config = dict(
    train_examples=122500,
    layers=6,
    activation='geglu',
    fused_qkv=True,
    inner_norm=False,
    drop_path=0.05,
    positions='learned',
    lr=0.0017,
    batch_size=256,
    final_lr_fraction=0,
)
Rows from block 2 of a small autoregressive pixel model, named by matrix and row number. Rows with one number belong to one neuron. Each number is 128 + 32 x the weight over its row's rms, rounded and kept within 0 to 255. All counts start at 0. Numbers have three digits each.
After each neuron's rows are labels from the 100 images, of 14848, where the neuron reaches its largest size: "strongest on" is what is common among them. Only what is clearly more common there than usual is listed. The data: simulated grey scan slices of phantoms with and without marks. In brackets: how many of the 100, against the usual share in percent.
# gate: MLP gate (model.blocks.2.mlp.gate.weight, 512x256), inputs 0-85
# fc1: MLP up (model.blocks.2.mlp.fc1.weight, 512x256), inputs 0-85
# fc2: MLP down (model.blocks.2.mlp.fc2.weight, 256x512, transposed), outputs 0-85

gate.415:136131132189096115154075166178170149184130157055099130162156109057118123201084170171112146120099152167143160179208146155141118153094115093115128135105108152079199173170098150144158120117101109125123130115130169143194158172126135117124090104123108079115116170
fc1.415:145133138147128082160170170123133187137145195143113168135172216099102084170113129091144106158129199096151105146095122110149073139176129079142130111151150164054116162161118128067137147119164149197108118079171163149151099112062176151144158125078099126114165100
fc2.415:179151106071155180156145077105116159131103181133080113173092115164163096137093118183115096140148102188194123160145118110117124133137138144158172180152148166116106038111116185112096084128129116114091150137101188143167148119109128132129074152107156123114125136
strongest on: side: right half (78 vs 41.6); bright spot (61 vs 16.4); belly (56 vs 25.4)

gate.203:107104159106147129151144120159086114183112140160136160166155141148200108157166048072148141113152136161138108145112106104088180187122144085096126184166126160079092150178145102152151179175147132095138133161112110147152167145098147109124098090147123119131161106
fc1.203:185150160122153102114144144115150127121117148102109140147130108129093159062135136156064053065089121146147117158170132136130133070139145094176118102178101115090114069136175134058102136165059160220125132076131144104083135150117074130091075155162131180162131124
fc2.203:132150138155176133145147129128124165105166198118137121128145074178179147140126094168107103107081122067138092177137091079127141116104175172113170153110152104131107114120124177194102124124115136157127117143145144026118117171109098145092111078138069088124048157
strongest on: side: right half (93 vs 41.6); chest (70 vs 24.9); dark spot (50 vs 16.6)

gate.283:185122146068199061107088164187041134136144096092128149134128118092152142164190103130065144163173126186082138154169062175124136096098122115092132099155079106106143091166116155132126165134098162149181038118118198157109109157165148099123143118085123136124181097
fc1.283:056084177155102157113150153152156140077150147127105147169115128129115154140139133173112109142142100111156094176125058125116046174109128147173135146124095119140038174110093115123154111175107162168182136108170145197102105162153182121130120100144163145130143070
fc2.283:088194133091137134136077159105125138078120112102121123096122142093099168136096116157200087171073113137172155124173114108116150133069132070111150159164165152117158101138109112173167124091114122084120129139153087124132150108191144116128131076105116104131150168
strongest on: chest (93 vs 24.9)

gate.100:110171127128110093122050079108161105065147138156080122110088121133136138069128097104135124203124186141091102127130149198131120140153204118137115114105149110142156140123131147107041097099104209121116113148159130107141085145108139171182123133122113088160146117
fc1.100:125116100104142154034148078095118114142111134116098153134182159150181162154135147132089090105133088145138131123117121128162067159146196088158137161172120127129103067132103096113094136162161160089212112181174109140139207139149130085133089142116157128103093105
fc2.100:142140139224135077144189145151135147132155114138126107108093105160153111162090144086143172184092098153113127103112137093142156140147155172107107089132121117096125161142116143107113104135095104108145135132113159121053099117114131052062141100099143211143138185
strongest on: chest (85 vs 24.9)

gate.121:186126127137127092139143123148115187114140150165120125169085194131159128116114124144131117061151108121126107137140124160153124193127083073179124110105105091123156159177087122110107123122200145119135088143138122126156093136058145154091152134114107123156126110
fc1.121:092121120154111103112135106101137114098136093106089178153119135061150145141155161150150167187128088141161111165156130099156126155195129199100186108098131116153125109060137118149147127111147119155114113115151161168144099115182136139166083140051140105116119115
fc2.121:146135104134090120166102085090137099123147147103178121197110145178101134176158086106128103125160137130163133112134105168088095167107113105111145146105101106105125153171103209160180128172194106158112100148173113151095111148138082147068102141108121097149152104
strongest on: low contrast (69 vs 25.2)

gate.280:131130150157173161136147176139157130104162065148106124149127107139095110128128207141206079122134076131159134146148127126183168091117179105194118167204130136167128112088160125138163108172131134121108116119125097153060087168097153175179127151130064172112148148
fc1.280:106142122124112092137124084134144120076109096125113113079142107129119171175070131145146181130088106140146133128095102139110078102157105129140100163150154095121100114107098158121154136167076132160121145116041175152166181153171124183146182166097096162169086165
fc2.280:070115105117096119096112125092089145123091092094146147141113109091159116117177117110125147099123113124144129135121074140070106143169131140128090133162100137097142110180134164124095156136141119104166188133143105136116114123113082148103138076094093138104108085
strongest on: low contrast (54 vs 25.2)

gate.21:059112117130166154114131159174190148126134091191143132180109137121179138159133171085183123115076129099112156079061151133100121113060108137095133139159095119074121148108145139159127117149117097119110087122128063220165118118087077169189128126137098145152156111
fc1.21:110152145153130170153108115157140146108121162154103114119172179083108172135135146107086151162166086122184096132159133143109185120130114088102122140112122093116165129087115076164087116138185139145116188127091133138092084100175177119163132169099115153127155133
fc2.21:093168082158158144172121133148177129073138115081114139138167098100160115108076120056090127083169128160124095125140109081152075135160109188128119132125161157091168121077107122117165120145106128120094063067114105118128083161165155180120081112179162117081155100
strongest on: head (74 vs 25.4)

gate.336:138126139144163146183096160113141069148168155126100136071142164125121112141146172103100095113136145157120136132140104131148085077145134099120079079109134150116124119116112206098192150165157163152121181115140195129142160144121082137143207081134040147119137141
fc1.336:140022160097137141135145124075105214137103131143124145142164115136150163110080129132083073163133137120110140122115110108138173108113106136080145072151146048116097160121135145113173086079129081126118143072144100154067132150146101102097140086082155148136143113
fc2.336:105141122136134112125122166135088128165189170082135167186102147176082171143118098120145128141126123108071132184126116102096108062105167178116151101127072141092088113124116075129083138134149200105145141149124086140179158117093146101101118164176079175089121131
strongest on: side: right half (77 vs 41.6); belly (69 vs 25.4); bright spot (53 vs 16.4)

gate.348:056103079153176141125120116158157103143155145104184158127149085173163107150119135086151066110084137141135146169113157126139153116114128145089066177120069080076123165160160153157142120108169100219117108104121118134115131118086169094119161113159150100108104138
fc1.348:191125108134101135116079176133167111178117220123161105139083146091121086083179179102137117119136135084151055127184111190177110124132101149088116116084157182051097121118154099136134125135055189142052152087143065127124106091157106149149132090101150128197167119
fc2.348:122153096123137162144155055099126183099145042103042151047169145160113107157071181131174094113115109122107142098127193092089081134153137103078127101140187101148128164082106120073094174120123155150116160179095112112095144133106169168146152119151137136181107136
strongest on: low contrast (55 vs 25.2)

gate.468:128156173139131086153042145135102126133089161080163153122088188078147127132047145063124164065136059089145180166136162157133100151154093089118108091144168153114083144137093122116086102137126159106075166112142146176087138118135162091163154130081110139151074105
fc1.468:109127171178156110131086145135172096067125114154101118094140096131092130090114149127116121133152142120114159102093138091160122144101106150144116114161119116174114151158075124131082115098131136156148182123069171121079131129149153126189101144122104175142085102
fc2.468:154120109142088165080143151167142186132140104142099189196111164116134175093154137171091169119129165130159132210123161175086095144140122119097113110075180147122142059161110126099143138148098153147117127130134094125190182134146144123130135105109133133072141094
strongest on: bright spot (38 vs 16.4)

gate.158:163108130107111081103142089168141146127101150112127150086117180165079107053114110114138136026149140124142132118139189150132115066171103086099138183123072094134151168104131165107072113123142175082177123123148124105170144151086127115089162114166084158086122115
fc1.158:109128077134120175129160110099092077198141109097080080081095045202110146142102083114094175101190133143101141190130095136135170131124066166141130077097123121118098136116142116122150209160088151110096110098161085214134135132120117177175132132116141115156062121
fc2.158:154150101176089142134156138174160154104101146173145116092057133133114097111136156125099088126073167180143157130083150148075152167212125149104151110087095140108120101114108079141104149094120156121126134140112123116075106135093131120156104157140157096097161145
strongest on: limb (85 vs 24.4)

gate.315:096080096135093179098132115156132122118197126107105170107059048128118131187156205151177086185136098128135146146126102157138118142135102162139063132108159124135135136144090139156160167122139164087121123097178154158209128114078100173106166162052144135093120075
fc1.315:161159117147120145093133109153146074139117136115137120112075076167124130101176111141090088151141135122105145098122099132133168135050088091174104132117128047152140187103130113197184165120193114159133185217137123087089073128167142157142151168116193057148146164
fc2.315:132113103131167134097147114079073117110103120147116106178117117084105126178179170121141187147138087175114180165137128154133121156050103105173122137114118224063131154145098138123115108064100140146122178110145111105099158115141205172117121079147152170097057168
strongest on: side: right half (79 vs 41.6); bright spot (74 vs 16.4)

gate.71:133143141078112068061106156111085167173166145186092157076133071150138095106143138116091135106116162153102142104163196119124148107113149169152108099100147133126115163139123147111180141179127090143110074095124191156179143113156126119102138141107084061143173148
fc1.71:164136220089129168070164081185126176151109083089168096113148235107096171132115118147135100156097122145128110141096132128170118153154167123144119128167082151089134057096095118094128153137107113117188159095163124156120157183125098093123110133146143107126154124
fc2.71:155100105125157086089120106167174121109146091129144089093046025122123115081079165064096144132186127141117115201092081147095149127095126132146123109148106117111202133094110141151125104135131084101114127134138177153183123133086160149157149061101140161114174115
strongest on: chest (97 vs 24.9)

gate.321:153139133133127064123155114187163171172164090122128091164091070089070113115099137147117168182125117162070086126106151145149044135103154152127147156174140087069118102110158103111155111137094091139164110073120052117138111151092138102123113087126121082127160076
fc1.321:160145042124116106095069121067142134154100185103095128105116121079130163074144118144139171075065118168144126071056149058078123147130139155070139139102100087146089114074135138154136127139143158152135122083117124101094107149172100063138152089118123118110191130
fc2.321:132130138118075095141172168174144124069100095148135148108080160195121148067080119144090099146086146115107145161130146124087140156110113136081095147145138135051136102123116067120172071084101083117138137091160131180150132111087148173145117146093074108158076158
strongest on: head (59 vs 25.4)

gate.414:125141184108148164202055127127153155080149153155142100168161172154055150168108104098062150187150136102150155094147138110086105191111113104100100101091127143122087115100134103188142106107120101136126103115108171153185096137151150082118158136118117140117096100
fc1.414:070127146142136130162136103140077113117095139062131142174124117098117121076121183110148152163124093110164056127145154124082101111138100089220115132145066140083151131147163112101094150162113147157147126158119075130151110175167094115175123156104098116087152176
fc2.414:165191152181151119107148120176138142126089138103114142151121166182123108096133083174131129151109102146080167106126113122116124148129137121140119125133149132124168143167131103196145052075171099133151195086124165157100088020091159117098117182158118100174091142
strongest on: head (71 vs 25.4)

gate.286:096110168144095142110129094110123133161102118082135082126139158124158038159173152150142127102199131170149136150131095127171138116130175122169168197148123149168147150094141081100169098163091137126087097097123157149173093103097132132064175171082117109123147103
fc1.286:095118138141148059154146109181123127091111138142119158162053135155182148115078176096196151110117104137153090124125114101165161099173145104162171168191173148128153159118159174149137152115175175152136132108167175114098116133124150108104155153170137124147138109
fc2.286:128140122141104076132155147129158104111115102127179114119162179138080173070171047144186152132128165124121165155079123158154122081183153107097122151127111107092139123124076082169101133159149093149107103116123083135120118133107121121151158092135040168140068104
strongest on: side: right half (86 vs 41.6); head (82 vs 25.4); bright spot (49 vs 16.4); finding: several spots (40 vs 17.4)

gate.8:116114140111108112128062125157063075126127101149127146153158174091128086130105167069152162174116116161205159128143119171062138080147121108124118166160148177124143161188125087137091140134182163174102109114089133166152124110130134109115070162084136090079148173
fc1.8:149145160156177169141160188186138118183120086133137134162118169168151083149145105173151192182089132126123108158140151110156141082173138088104114111164103060088182090118116056062182108154166157132102117114151063070094137087092100158076083104160122112137121170
fc2.8:139090098166162132143082089091072073185138117138064146167143136125136177134118113117127110089123054114123105098127129157103142190140087105117084212136143139096133162160108137046126110163184056211095040060182150112156112116120142166144143162114100153153213166
strongest on: streaks (79 vs 24.9)

gate.252:119110103098087187170121098124091131123184095144129149077117119167163096076133115142116164119102129162145137103161130092102089128178155173144197164129107184172165126180108117132167185130109162107104182132111169201159158100167067098077123087125103166168186115
fc1.252:139133152115101136151070127129142149166140124124177091180122111122138095120119129102075116063099145126093114153156151177117118157120159103200106096169184172127063107131067105168182139141140082149119105120174113139154133199125136094095122130167151121163117099
fc2.252:184127111163139156128125155108103105082133174109078167051131106150145156107165090164129109139159099086133134099160101098072154082102185129111159137111136148172159105124119122121104122098069136139187157145090098088137119068134156141160145129110119115100090152
strongest on: chest (57 vs 24.9)

gate.436:108154094130148138148124186103134152183111113184128143047121125148151124130136152063097135156159144120136117116144111086154169155093110109116130116089149082103112165168140030077134084162117090107082158128121110208164120107155129119093106150112129163104138095
fc1.436:124054112199136175139138135100100128118143125154127219133137104194131221087177077130132119121158130150165151173126123187151150123141145033145135126128068057130182066126124054141138165139115089139072082067134101132153134119134103089125171101138185120112151126
fc2.436:105111158070136105125141199101180126122136146079100107119114073116130070186127107062138126130072163151089138094128138082137094146114136132110101133090089115114105124108115151056159107082105106158123121185147118136106192088089169112075115116164157149118121089
strongest on: limb (51 vs 24.4)

gate.211:142153152175126116172169100160165142128127094035094098142131121185093161126183146141101114086093141176136132101086135125129159060123139205063189080142101145100162149135149073157155178104113077093112144099110116105143172054171103100171185125151183159130141061
fc1.211:135060152099162114099187138132103104077044119142169146130095115176105112113078126140197206134116207135105107151158151144116115134117149147088106095137105184162138112146155155142135127116187154077201065118138179176087116090148172108145177126100126086130127116
fc2.211:097153139130069141131118096116114096232198126149102142158200148106117135120085139132170119129118129155109109140150149116155092088193165142155127098158125129105112144136177114004101148120105103170095112185111156190135122158080136152087101084134155129099092105
strongest on: streaks (58 vs 24.9); chest (51 vs 24.9)

gate.463:092128116109174147140143145108113085142130147176145144163109144156104076147105147110180098127163153151078171153125128105198129091147122139149115076106138164067144137091159147116153174143159134068138157111102091099092136101182113074136151175159142128151081185
fc1.463:115143132132100128141166085132119122126100120171138120115161139078042132207075123102175101125164148157171092100077158156086144159113146111188178095166163119189137119079045111036109136141138125123172158110110102128143168111102185140138125191115093184102193178
fc2.463:131105134112120128114156161111142113154137149205127162175126156147157092072123134109157068217108131159104131102192112211082137139081119140144116137163121090105092095150146112137147133118165174129162160110163160164151107155207138141162111049091178100129108113
strongest on: low contrast (100 vs 25.2); streaks (88 vs 24.9)